Weights of a small sound classifier.
Training: adamw at rate 0.0023, 14800 steps.
Rows from block 7 of a small sound classifier, named by matrix and row number. Rows with one number within an expert belong to one neuron, the router's apart. Each number is 200 + 40 x the weight over its row's rms, rounded and kept within 0 to 999. All counts start at 0.
After each expert's rows are labels from the 100 clips, of 14976, where the router gives the expert most weight on average: "strongest on" is what is common among them. Only what is clearly more common there than usual is listed. The data: songs of 200 made-up bird species, synthesised, often over outdoor noise.
# router: router (model.blocks.7.mlp.router.weight, 32x160), inputs 54-107
# up: expert up (model.blocks.7.mlp.up, 32x80x160), inputs 54-107
# down: expert down (model.blocks.7.mlp.down, 32x160x80, transposed), outputs 54-107

# expert 2
router.2,230,178,242,234,237,116,160,271,196,245,265,233,123,220,186,261,191,133,248,161,211,180,180,232,271,212,187,137,237,224,267,260,186,213,266,238,271,211,183,139,208,202,192,223,197,124,246,135,164,187,159,166,205,203
up.0,181,176,196,211,232,146,191,207,198,184,251,233,134,268,151,163,144,134,193,174,187,100,154,140,225,240,254,187,224,165,249,274,120,242,273,217,196,205,214,175,211,144,278,253,167,146,215,168,214,222,211,122,230,231
down.0,204,176,256,289,231,228,197,264,170,206,200,242,132,208,175,266,212,103,174,187,93,207,159,178,205,285,266,189,183,253,273,227,181,196,247,190,231,213,216,165,223,203,212,238,280,227,163,220,197,211,200,180,242,235
up.9,203,224,193,225,183,198,264,144,216,164,213,153,207,255,217,189,198,238,230,176,216,137,265,196,166,234,252,276,147,188,251,140,203,245,217,87,170,165,132,251,195,190,189,193,196,245,164,218,173,113,202,213,199,202
down.9,201,228,180,226,160,213,210,182,232,255,262,156,187,204,218,183,180,120,159,196,207,166,106,263,164,220,257,199,221,215,163,246,234,237,194,208,199,240,214,175,247,204,225,208,199,237,178,227,223,205,220,319,170,160
up.10,189,203,184,208,146,234,242,225,217,200,196,188,272,201,233,175,195,227,133,231,153,212,182,208,149,195,192,278,187,131,225,80,245,186,200,174,195,193,143,242,172,160,196,159,180,216,101,213,283,275,243,191,202,275
down.10,164,184,233,173,210,172,298,177,157,155,164,286,244,262,218,134,207,190,198,220,161,151,147,180,227,245,209,182,176,176,238,217,233,197,233,185,172,187,246,226,196,180,195,232,147,231,244,190,169,152,289,138,241,179
strongest on: upsweep; pitch: middle; steady whistle; buzz

# expert 6
router.6,193,193,137,219,170,221,202,222,196,179,177,200,176,168,223,197,220,189,225,181,242,220,283,158,200,250,163,159,211,216,208,222,191,160,127,174,144,178,130,179,237,168,233,124,133,169,171,178,224,256,180,158,267,260
up.0,260,210,206,226,206,158,163,175,125,206,150,122,185,194,202,228,166,218,197,287,221,208,172,266,239,147,221,228,226,241,164,188,137,211,225,212,217,151,247,184,166,218,197,196,224,231,225,222,159,232,130,200,174,229
down.0,239,142,247,156,184,203,218,213,199,278,211,187,224,218,152,220,222,187,182,149,193,191,212,228,144,252,176,274,180,201,306,138,176,242,230,175,267,212,160,191,175,200,217,209,221,161,206,238,210,195,179,287,234,200
up.1,179,232,173,257,167,199,145,243,203,193,240,209,140,203,220,218,204,225,138,214,217,157,273,144,194,233,198,150,178,219,203,229,269,174,128,201,136,205,112,183,209,184,198,180,207,183,169,151,221,282,161,164,242,237
down.1,244,136,140,204,208,91,190,170,200,151,178,176,158,235,254,206,201,216,258,166,237,137,185,192,187,275,209,214,213,178,176,145,221,267,281,169,233,267,219,252,246,223,237,170,217,267,216,150,208,173,207,152,149,144
up.2,161,240,144,154,169,227,211,138,194,230,168,169,244,162,240,160,150,310,211,210,251,238,198,242,193,191,175,205,190,200,228,105,153,207,174,201,184,187,170,247,157,196,115,155,142,201,160,252,179,174,220,240,254,157
down.2,257,158,227,130,150,231,168,264,202,243,165,199,229,130,225,183,191,223,188,213,205,277,160,262,148,144,198,244,210,180,224,159,200,185,188,271,278,169,157,217,148,187,194,215,232,181,156,223,253,202,206,238,209,182
strongest on: downsweep; first syllable: downsweep; rich in harmonics; low song

# expert 31
router.31,259,201,170,204,197,254,231,235,191,190,242,234,218,211,198,204,245,139,226,136,171,145,214,174,191,180,186,239,191,252,177,233,237,139,243,212,270,187,193,196,263,187,258,206,177,198,257,204,297,245,247,203,155,249
up.2,195,160,189,253,209,176,135,129,199,161,177,218,120,228,216,198,216,177,216,192,246,226,92,197,229,159,262,290,208,170,246,191,220,160,196,255,245,163,210,185,228,178,242,229,224,220,165,140,195,162,183,185,182,225
down.2,203,265,205,223,213,212,204,180,198,152,227,169,202,253,52,235,161,245,85,176,220,75,174,160,177,213,231,196,192,182,157,123,231,177,205,212,175,215,194,205,223,214,129,201,248,262,198,193,152,199,247,294,173,195
up.4,242,213,175,172,224,165,203,252,185,230,215,206,214,163,210,252,241,201,251,108,215,180,174,189,115,169,143,221,238,207,230,179,171,163,234,188,196,165,201,143,258,203,205,211,165,150,245,106,258,209,211,221,186,249
down.4,212,186,236,185,215,141,211,201,233,247,213,201,204,191,172,185,178,238,159,167,177,120,90,278,140,225,224,246,258,202,194,210,289,227,198,283,207,275,189,197,167,223,251,210,199,236,178,252,208,212,248,271,199,192
up.6,233,179,198,160,153,223,131,226,181,247,195,233,177,175,203,255,228,179,202,160,179,206,199,193,121,108,243,233,174,240,217,156,225,152,208,165,250,187,208,216,194,209,157,157,205,241,167,222,296,199,136,251,148,220
down.6,224,194,201,174,152,164,237,236,204,243,228,202,215,179,157,210,198,207,144,143,158,120,154,217,140,217,210,231,235,234,162,136,265,182,193,238,264,272,189,253,217,202,154,181,183,208,169,225,225,192,223,300,217,220
strongest on: warble; first syllable: steady whistle; click; first syllable: click

# expert 23
router.23,243,132,232,170,212,135,200,159,203,234,237,174,176,225,173,195,140,249,229,224,199,173,190,245,227,201,177,170,188,216,205,175,192,218,250,151,169,158,227,259,151,208,239,201,187,240,257,203,169,128,172,158,228,202
up.0,159,247,258,225,113,187,200,165,164,195,189,164,162,213,219,203,149,242,202,245,159,144,162,224,171,223,223,216,219,174,196,212,256,176,235,191,111,250,204,240,154,263,194,251,207,232,188,229,202,202,273,184,271,216
down.0,181,146,201,184,184,204,282,167,201,112,176,236,173,292,208,223,197,179,237,240,211,198,173,150,150,138,269,238,88,123,195,163,229,198,259,201,227,253,217,256,226,158,254,206,235,198,219,179,194,235,260,189,159,184
up.2,245,177,227,221,191,191,267,313,244,213,191,239,245,171,201,198,181,168,183,201,123,229,213,133,204,223,166,209,202,143,208,230,207,217,213,182,243,129,168,228,134,180,225,239,224,96,228,172,233,274,178,162,179,240
down.2,214,96,174,185,265,250,264,210,221,149,163,200,251,205,259,159,258,186,191,211,224,244,226,150,204,107,191,217,165,147,166,184,167,239,186,246,246,239,214,208,228,137,226,216,259,233,220,174,207,184,219,142,103,187
up.4,227,200,231,122,198,211,177,144,209,255,221,168,267,208,120,189,184,267,230,186,223,152,244,206,184,167,236,152,141,262,194,145,202,172,185,116,180,197,240,226,273,197,201,127,177,288,228,269,210,177,179,262,239,178
down.4,180,217,133,183,274,174,175,137,163,251,171,172,216,220,174,166,182,197,229,256,253,186,220,236,194,222,201,139,212,186,83,235,191,232,197,167,163,257,181,167,185,244,166,206,152,234,173,212,179,267,242,139,118,149
strongest on: upsweep; low song; buzz; first syllable: buzz

# expert 28
router.28,148,92,192,217,242,264,194,227,144,251,191,160,173,258,142,182,293,194,245,203,208,188,261,211,198,202,184,212,208,177,155,141,231,221,207,204,230,231,171,154,196,191,196,202,293,237,223,158,264,174,260,234,179,174
up.0,146,219,203,235,106,214,181,190,187,176,180,180,162,212,174,236,52,271,237,140,206,178,96,143,249,262,212,169,240,177,219,151,225,197,129,123,194,167,203,220,185,230,144,249,221,182,158,178,195,147,223,88,249,231
down.0,244,260,165,178,229,226,225,173,198,168,193,151,178,132,236,228,144,282,152,204,167,239,157,156,228,170,180,182,228,203,144,176,246,168,180,197,207,167,137,223,161,251,130,264,222,210,186,200,202,216,235,108,131,200
up.1,244,206,210,179,231,174,158,139,229,116,180,237,220,274,189,206,205,244,162,209,186,219,186,160,134,205,177,271,172,177,230,240,186,174,229,203,193,212,207,167,245,202,273,198,171,145,183,129,207,185,154,166,215,204
down.1,193,202,176,149,178,78,186,181,145,182,234,257,181,279,243,182,194,199,279,189,245,202,200,237,168,293,170,179,244,225,254,237,173,235,227,189,209,268,205,213,180,223,234,218,243,240,228,216,149,201,230,169,214,196
up.2,230,164,158,135,266,140,253,258,266,191,231,253,194,193,183,204,137,203,187,119,225,171,234,230,194,245,160,193,243,172,201,171,126,202,154,203,189,198,219,201,222,152,208,162,148,172,236,176,151,163,259,238,184,195
down.2,169,228,269,214,135,221,157,244,212,227,236,158,206,206,118,206,153,154,167,172,187,200,141,205,178,215,201,198,189,214,242,254,193,221,243,216,272,212,212,218,148,218,154,250,179,200,165,208,262,224,121,224,239,184
strongest on: buzz; first syllable: buzz; warble; pitch: high

# expert 14
router.14,180,143,207,247,128,195,174,157,185,177,281,221,201,324,173,114,268,201,199,168,156,103,194,150,237,282,197,148,226,160,217,127,221,205,210,134,174,225,259,198,247,222,230,145,221,202,163,210,150,172,280,215,240,175
up.3,152,143,188,251,151,196,215,141,221,127,255,235,224,291,221,110,263,245,192,156,200,123,181,146,212,271,213,176,214,138,238,153,188,224,158,135,171,188,280,191,233,200,249,159,157,197,150,213,149,183,232,173,227,220
down.3,204,109,178,232,224,107,186,207,239,147,136,202,202,213,214,194,167,249,218,191,286,154,173,237,189,291,149,147,231,183,242,235,231,233,186,209,258,206,182,171,154,144,237,230,234,175,249,109,193,171,199,110,163,187
up.6,152,149,190,252,149,195,221,141,222,128,256,230,221,293,225,109,260,245,197,152,203,121,183,147,211,269,218,173,214,138,236,156,191,225,157,136,172,188,274,195,232,199,250,161,156,197,150,216,147,185,233,175,224,217
down.6,204,111,175,234,220,105,185,204,240,147,138,206,203,218,209,190,167,249,218,189,282,148,174,240,188,293,151,147,230,183,245,238,235,227,187,203,258,209,185,169,153,143,240,228,235,179,247,110,192,171,203,110,169,189
up.12,221,237,243,234,178,186,192,189,194,182,211,202,176,230,167,229,194,168,247,178,142,158,118,200,220,246,159,128,254,217,187,281,229,248,244,190,185,206,186,173,184,218,228,256,219,177,249,190,200,126,217,103,243,244
down.12,229,177,198,214,150,166,149,223,207,162,126,230,194,226,178,238,174,229,214,241,160,197,190,181,249,196,165,146,154,123,220,236,162,158,260,179,188,207,204,250,169,162,200,198,253,204,233,159,187,154,188,130,272,204
strongest on: high song; downsweep; first syllable: downsweep

# expert 1
router.1,190,215,195,260,272,149,237,240,163,225,259,155,165,247,148,245,199,142,215,162,123,204,183,239,190,287,197,170,165,177,207,139,179,212,246,231,260,199,210,192,206,246,121,200,254,209,246,234,106,157,279,255,172,163
up.4,157,230,199,146,234,141,188,109,223,214,179,265,195,249,225,158,230,229,144,230,166,168,188,165,171,217,168,114,161,191,216,179,167,177,204,160,183,166,209,224,227,193,215,148,198,163,183,226,251,236,219,186,211,160
down.4,210,189,220,128,264,183,200,177,158,247,205,149,189,205,158,279,143,164,286,167,218,203,248,267,229,240,205,233,246,209,127,185,207,201,173,166,125,210,175,172,184,234,185,214,226,150,203,170,202,223,122,210,157,250
up.8,149,213,219,231,118,243,241,81,244,177,209,216,283,228,208,172,233,194,198,171,186,179,164,161,199,197,190,228,145,207,191,240,267,101,158,76,221,227,169,199,178,172,213,235,181,210,171,240,189,201,211,198,236,267
down.8,177,317,210,186,238,162,182,239,235,188,161,228,226,281,78,230,230,276,192,196,207,182,176,258,206,229,195,208,174,180,206,138,223,178,175,176,162,166,167,235,202,236,168,128,268,176,196,179,186,178,154,181,164,181
up.13,212,229,240,220,277,153,214,187,222,198,207,227,201,297,164,204,219,132,230,173,152,249,158,254,162,218,227,154,146,212,259,213,195,194,271,227,244,229,194,219,205,230,157,231,188,271,165,287,160,117,205,256,141,155
down.13,210,155,199,187,279,127,183,182,263,230,183,228,185,216,181,188,190,242,202,184,247,214,223,297,183,227,213,198,263,278,282,229,189,269,269,258,210,158,200,106,134,226,286,176,226,119,224,141,196,209,146,196,144,203
strongest on: upsweep; first syllable: upsweep; reverberation; text has "room"

# expert 29
router.29,255,181,191,229,226,130,243,153,209,236,141,187,269,205,182,164,184,268,151,133,281,265,217,222,234,217,219,188,207,217,248,162,292,178,124,193,215,212,176,168,233,127,165,194,208,140,243,165,227,124,172,278,162,194
up.5,178,218,211,183,148,255,116,152,220,141,247,191,174,216,222,187,178,167,205,238,141,190,105,153,136,188,218,154,167,228,160,294,148,145,212,178,184,192,224,236,223,211,236,204,238,280,87,281,226,209,190,144,205,216
down.5,183,220,157,213,188,142,219,160,170,203,161,256,155,189,235,211,266,227,253,240,238,188,239,232,237,264,166,214,260,210,262,181,192,243,154,155,175,203,284,153,207,175,162,149,187,140,227,170,188,197,232,105,243,251
up.6,209,164,194,203,263,165,239,231,164,182,161,253,217,244,218,243,252,175,248,222,227,136,289,258,162,192,275,214,213,168,174,171,182,180,200,199,113,213,240,170,236,231,243,188,198,191,237,203,181,230,277,230,168,182
down.6,214,182,242,165,211,255,266,287,230,183,255,148,232,159,228,226,219,176,119,142,205,171,206,152,195,194,153,176,169,190,201,238,199,168,181,213,235,262,143,166,236,174,132,277,161,205,175,210,160,204,255,251,156,211
up.8,261,201,186,199,188,158,235,90,206,219,180,204,254,157,208,124,110,266,227,140,251,277,186,236,216,177,268,227,208,207,265,177,264,193,153,187,178,197,146,224,198,152,177,263,190,183,220,215,247,150,192,241,210,204
down.8,184,115,178,147,266,282,199,193,259,157,170,275,230,196,261,176,269,241,212,286,220,210,225,205,211,162,156,218,114,110,236,198,175,222,159,228,196,187,256,145,176,209,255,195,185,218,211,208,150,214,243,190,142,168
strongest on: steady whistle; first syllable: steady whistle

# expert 19
router.19,165,193,203,208,180,209,175,257,161,245,174,150,180,170,173,174,267,216,174,235,158,158,258,245,217,225,218,198,175,177,212,141,217,201,229,230,248,164,174,157,171,173,147,257,268,145,223,185,200,200,169,261,177,219
up.0,152,181,222,169,176,225,221,182,298,161,203,201,275,203,237,195,171,223,191,195,217,232,183,158,175,213,185,202,141,178,206,263,248,123,176,237,225,218,89,212,225,202,239,225,167,177,153,294,195,213,215,210,208,193
down.0,194,182,123,201,227,196,219,239,210,185,201,211,251,225,195,191,255,241,174,169,213,106,247,203,235,198,259,241,245,181,219,149,260,200,205,201,230,189,168,123,166,173,174,185,253,206,182,207,117,175,329,166,199,181
up.4,163,189,153,240,200,254,205,106,256,144,230,213,146,228,178,199,162,248,216,182,215,201,109,211,217,252,187,197,220,210,182,238,199,241,159,137,193,190,265,183,223,202,251,114,161,191,149,173,166,208,235,150,208,190
down.4,198,170,226,195,216,272,239,159,267,182,202,252,175,228,290,254,192,172,223,164,235,200,200,101,246,200,256,201,205,155,181,150,157,267,173,181,181,197,172,190,236,252,162,179,150,187,194,191,201,177,239,184,162,178
up.5,229,164,195,227,187,187,233,190,276,165,174,274,220,199,215,186,192,224,256,181,214,203,140,236,215,204,183,155,197,182,238,190,198,153,191,258,138,206,158,200,202,239,246,197,130,220,184,196,201,89,270,174,224,182
down.5,195,181,169,244,282,158,214,238,304,204,166,249,199,190,199,185,193,262,189,207,242,141,219,220,232,239,195,249,198,215,215,314,155,128,168,220,163,142,174,156,233,196,198,150,174,227,171,207,129,203,258,159,210,171
strongest on: reverberation; text has "reverberant"; harsh note; first syllable: harsh note

# expert 25
router.25,146,175,153,198,153,267,179,187,221,197,158,141,209,166,234,135,258,254,141,249,240,241,172,240,196,186,227,259,203,144,235,103,220,197,165,220,218,154,171,157,192,187,158,142,222,239,157,150,209,192,211,239,184,209
up.1,180,171,176,138,216,177,253,129,201,156,214,248,213,226,266,216,157,192,255,236,177,265,277,119,179,269,184,152,209,207,247,210,141,234,226,157,120,222,207,221,130,223,251,239,236,178,244,214,179,245,199,124,223,153
down.1,188,167,231,150,117,155,215,248,216,153,192,229,232,246,144,186,198,165,274,200,192,198,196,221,211,188,202,222,198,107,176,167,186,173,153,191,211,198,257,212,252,199,293,176,192,155,243,126,206,154,146,235,203,200
up.5,206,162,180,210,230,127,228,176,233,175,256,237,203,216,177,240,188,196,188,172,185,210,179,182,118,269,163,241,194,223,225,243,197,251,248,244,226,266,168,189,236,215,247,178,188,212,233,211,151,236,215,174,191,125
down.5,189,211,207,184,165,211,139,188,205,137,229,156,197,221,221,251,162,243,243,276,263,252,233,119,145,122,223,187,122,209,167,284,187,186,178,183,213,249,262,190,191,181,239,180,237,233,232,206,224,169,149,169,262,244
up.11,258,174,202,163,146,203,216,136,301,177,192,243,167,203,254,175,195,259,185,211,221,132,225,69,213,213,173,182,172,165,269,167,120,192,202,156,156,189,178,241,209,183,229,198,256,180,243,205,141,204,236,160,213,178
down.11,221,228,160,281,273,158,206,241,203,150,197,180,225,244,172,196,242,165,182,193,242,180,243,210,254,214,164,238,201,173,169,113,168,182,214,207,181,205,236,196,191,180,201,186,164,216,186,146,199,177,230,178,109,171
strongest on: steady whistle; first syllable: steady whistle; downsweep

# expert 22
router.22,191,181,164,179,223,161,258,298,113,161,111,166,182,158,248,179,176,236,172,205,232,122,194,175,184,140,143,154,241,201,174,157,141,234,218,237,191,224,258,221,152,179,163,181,219,238,228,175,221,223,212,189,202,166
up.3,161,220,155,223,187,164,184,215,210,187,214,217,150,217,213,245,119,159,199,231,215,164,255,235,137,245,272,180,227,211,253,205,245,228,216,192,276,221,137,164,128,242,182,224,242,240,207,185,188,230,238,188,211,225
down.3,118,118,235,226,205,213,201,232,154,249,255,179,145,186,156,165,194,119,206,230,173,175,160,238,203,210,288,233,293,215,155,256,246,248,196,260,203,232,236,125,104,194,242,249,231,233,210,220,176,215,232,235,179,214
up.4,193,177,226,207,124,243,153,127,192,213,178,230,223,211,150,233,145,167,242,168,195,183,154,177,171,286,181,212,214,196,213,220,241,150,168,85,196,235,266,175,250,193,228,244,246,183,185,158,195,166,187,156,263,229
down.4,173,167,221,163,135,227,198,261,172,214,178,176,221,129,206,238,261,184,205,229,166,203,266,161,228,175,187,186,196,191,160,219,254,172,208,190,214,197,234,168,178,207,169,248,244,155,260,170,161,204,227,250,215,202
up.7,179,210,209,185,162,207,259,250,162,158,138,212,138,183,236,168,157,222,155,184,210,162,139,154,176,145,137,175,210,187,207,151,131,228,151,232,209,174,239,249,152,243,144,138,203,224,166,205,215,281,161,266,203,157
down.7,178,187,247,194,258,317,236,165,245,168,196,189,221,258,231,248,245,154,152,192,161,212,254,116,213,152,223,226,155,169,184,165,189,203,246,216,231,219,195,186,218,241,243,224,210,227,169,165,162,236,241,160,150,170
strongest on: harsh note; first syllable: buzz

# expert 0
router.0,147,72,181,240,221,265,190,218,144,252,190,154,200,235,134,162,289,190,241,210,196,191,254,207,244,215,190,211,236,183,150,151,246,211,201,193,229,224,161,145,179,187,206,193,300,221,218,143,273,179,248,235,157,184
up.0,132,178,227,156,204,182,164,162,220,172,273,205,148,257,235,150,137,245,205,241,170,200,212,174,141,168,209,185,218,194,207,261,200,189,253,189,181,232,189,259,220,246,234,220,178,183,167,216,245,231,170,260,220,159
down.0,150,257,238,218,193,134,154,213,146,192,218,198,184,234,176,257,208,194,265,239,294,194,145,289,196,194,195,243,201,235,173,179,207,190,201,271,130,292,215,210,170,219,220,190,169,179,216,229,136,192,244,235,220,127
up.2,251,223,136,226,275,157,240,161,182,207,217,142,170,185,159,230,214,199,222,146,204,205,183,291,218,262,248,208,250,238,211,170,238,284,242,165,228,183,110,177,205,185,173,181,220,169,222,183,227,125,139,191,156,225
down.2,287,138,228,239,239,243,159,171,106,208,161,176,119,217,96,256,191,141,219,202,188,218,192,202,205,195,227,193,207,186,128,138,156,179,169,133,242,172,138,179,193,247,225,198,295,209,193,164,203,244,163,157,180,266
up.3,224,167,107,221,219,166,140,174,222,230,176,228,270,212,180,193,142,192,198,133,185,281,161,161,244,175,211,172,224,208,172,250,179,149,189,154,195,186,179,173,179,196,238,157,139,238,148,199,189,267,193,144,241,232
down.3,154,251,250,283,154,189,120,168,210,214,203,217,116,180,257,194,201,156,215,279,190,214,199,195,206,212,210,137,189,245,182,266,198,210,250,174,186,206,245,198,139,230,175,224,211,268,128,225,177,287,195,233,250,174
strongest on: buzz; first syllable: buzz; warble; high song

# expert 21
router.21,148,67,213,183,251,207,211,261,158,285,207,170,202,222,164,203,278,204,241,181,168,252,244,233,217,246,185,219,226,192,180,126,220,259,215,222,264,237,152,186,116,200,188,191,281,152,224,199,192,192,223,270,144,189
up.0,138,140,190,167,195,211,90,180,182,201,229,250,128,235,291,177,224,172,275,263,211,249,204,179,212,175,229,233,205,186,216,180,164,260,179,260,193,169,287,197,143,235,191,185,211,201,198,207,194,269,156,214,213,161
down.0,195,150,143,201,111,203,182,160,187,244,250,220,141,197,245,129,210,164,222,246,115,163,191,188,167,235,288,222,211,226,201,172,222,224,206,146,195,205,271,174,212,167,218,179,207,290,203,271,147,254,239,233,303,159
up.5,200,205,169,311,198,132,154,27,209,214,214,249,228,225,179,199,142,222,202,179,178,235,104,204,242,227,201,210,220,182,215,258,284,113,198,172,134,177,239,207,239,240,211,230,108,216,134,183,187,201,203,131,231,220
down.5,201,174,181,256,192,132,159,213,103,146,248,214,142,253,221,182,249,192,211,190,250,142,222,196,255,287,173,147,256,218,226,216,190,235,230,234,210,250,160,171,151,214,196,235,244,224,192,153,182,151,277,149,266,234
up.9,241,170,168,240,228,193,236,194,174,268,266,106,197,121,146,251,216,212,190,167,159,260,162,235,203,192,144,204,212,258,146,190,222,255,167,221,221,216,235,196,202,202,186,166,185,162,257,231,141,217,174,221,177,276
down.9,253,156,212,201,240,222,140,135,170,290,176,180,174,251,124,242,162,200,214,162,244,243,259,214,187,175,298,181,182,167,145,168,216,160,196,129,218,207,158,161,284,235,232,150,203,195,168,165,214,281,172,234,177,159
strongest on: buzz; first syllable: buzz; arch; fast repeats

# expert 4
router.4,190,226,264,204,249,217,217,196,279,147,262,238,256,210,249,167,252,138,198,221,218,235,211,193,241,135,169,119,127,164,181,241,190,178,170,229,224,219,232,215,259,172,234,230,184,182,248,164,162,146,246,212,148,167
up.0,194,183,232,217,234,175,239,205,206,190,230,248,184,247,198,207,239,174,238,210,284,178,317,238,241,148,196,118,132,194,197,212,198,202,151,181,238,194,192,165,221,112,208,145,184,151,226,190,118,175,249,257,169,207
down.0,218,130,254,218,267,208,224,194,144,129,186,182,133,252,154,207,236,160,214,173,252,145,169,252,158,177,209,250,230,228,232,235,165,300,242,281,206,230,208,172,152,208,241,204,240,192,201,178,206,214,129,249,144,246
up.2,186,176,182,165,191,199,214,169,158,281,180,150,249,209,132,214,201,187,142,161,158,199,185,208,181,278,221,311,256,199,243,105,252,241,184,153,158,189,105,181,206,170,173,145,211,201,114,205,188,154,208,196,235,263
down.2,149,210,188,188,170,229,180,267,232,170,195,183,218,155,306,182,124,223,165,191,230,220,238,137,182,158,247,216,179,156,247,217,206,235,155,217,286,156,211,173,163,146,231,283,224,98,234,201,192,198,161,179,217,214
up.9,228,157,225,180,182,211,192,231,95,274,205,234,186,207,128,214,257,190,222,149,191,111,216,225,190,254,162,246,240,250,168,115,181,153,147,147,188,192,187,222,218,154,182,207,271,146,170,241,198,173,199,259,250,271
down.9,214,161,164,179,201,178,270,308,216,188,180,253,254,113,228,208,244,146,205,180,164,223,159,292,187,201,137,240,231,194,236,167,169,222,208,239,233,253,194,178,172,200,179,238,162,196,226,174,225,174,252,257,147,212
strongest on: upsweep; fast repeats; steady whistle; warble

# expert 9
router.9,152,153,238,232,219,207,299,144,154,188,177,190,209,248,155,272,151,233,307,146,222,213,178,254,116,175,219,288,205,204,151,235,224,188,176,134,189,212,127,210,193,230,252,228,189,181,122,246,164,187,191,175,216,238
up.0,166,236,191,150,197,229,276,225,138,213,226,185,232,171,181,273,193,159,290,190,125,180,206,216,152,262,174,250,170,233,146,219,173,202,253,128,189,190,145,253,174,216,240,172,148,159,201,266,274,234,178,163,241,217
down.0,192,223,195,150,212,130,132,204,288,228,152,260,232,229,159,255,160,257,173,268,144,171,177,259,194,234,127,200,129,134,209,253,201,150,250,208,129,222,229,230,226,241,219,150,215,165,183,152,234,253,162,211,206,180
up.1,211,253,224,143,173,199,236,183,207,174,203,207,205,150,228,274,215,188,278,234,178,197,192,233,184,240,147,215,147,225,179,213,148,181,221,146,157,174,224,235,201,213,244,149,172,172,249,210,255,181,139,153,221,216
down.1,206,267,232,172,209,193,165,194,279,195,167,265,195,270,169,256,205,193,151,242,122,161,276,197,199,221,167,182,88,139,201,223,190,161,248,164,188,243,193,214,196,248,189,155,243,226,158,140,231,216,182,238,201,162
up.2,174,197,222,242,216,189,204,262,161,243,192,152,293,213,178,219,233,189,135,200,172,217,250,174,217,301,176,265,187,227,201,189,235,122,236,177,235,235,148,190,180,253,185,219,202,227,168,215,243,120,170,194,226,126
down.2,173,232,160,197,239,237,156,183,100,236,179,129,146,203,180,176,197,197,206,213,210,187,258,114,198,181,262,222,230,233,172,193,135,205,168,149,184,134,207,154,199,199,235,159,251,233,232,191,231,231,201,105,254,225
strongest on: buzz; rich in harmonics; first syllable: upsweep; first syllable: harsh note

# expert 8
router.8,132,113,164,218,230,195,164,228,157,248,161,169,230,250,139,156,246,192,192,210,216,179,277,194,267,265,205,156,199,187,169,143,255,178,222,179,217,246,195,141,149,200,213,198,261,197,219,171,185,180,221,258,170,165
up.4,216,169,200,207,226,179,198,155,275,229,152,197,239,209,193,143,174,197,136,237,244,253,214,251,207,192,233,202,137,186,186,256,192,163,210,273,211,188,169,164,183,196,232,133,146,239,113,204,204,205,135,223,164,151
down.4,195,177,227,185,206,256,207,196,280,259,173,211,245,172,224,173,224,239,222,143,301,255,243,224,244,164,177,178,112,198,211,182,200,161,118,186,191,145,204,157,241,177,226,207,144,134,199,166,231,170,132,298,174,208
up.8,214,193,186,168,264,148,145,144,159,229,194,144,148,217,229,226,255,225,233,203,221,175,147,211,151,192,147,234,188,219,162,224,207,198,233,229,177,183,223,180,237,191,266,211,206,220,244,161,255,208,184,98,203,203
down.8,187,241,221,200,271,187,193,183,108,234,198,60,189,209,195,217,231,233,201,167,227,172,309,128,221,212,222,179,211,263,177,237,186,201,208,118,160,231,168,160,197,218,146,168,199,223,227,201,150,207,121,114,213,220
up.11,249,145,177,191,211,149,161,140,262,232,193,187,213,162,217,164,143,239,129,261,243,293,206,226,226,153,202,196,137,184,176,230,173,168,206,265,218,170,180,227,184,215,246,162,161,210,150,199,144,236,199,218,160,149
down.11,209,137,220,203,205,234,196,219,287,240,175,226,257,127,252,161,236,249,171,157,264,251,211,231,258,199,149,174,138,213,274,146,174,159,146,221,204,121,192,165,230,175,242,187,148,137,200,179,236,160,137,282,193,216
strongest on: buzz; first syllable: buzz; dip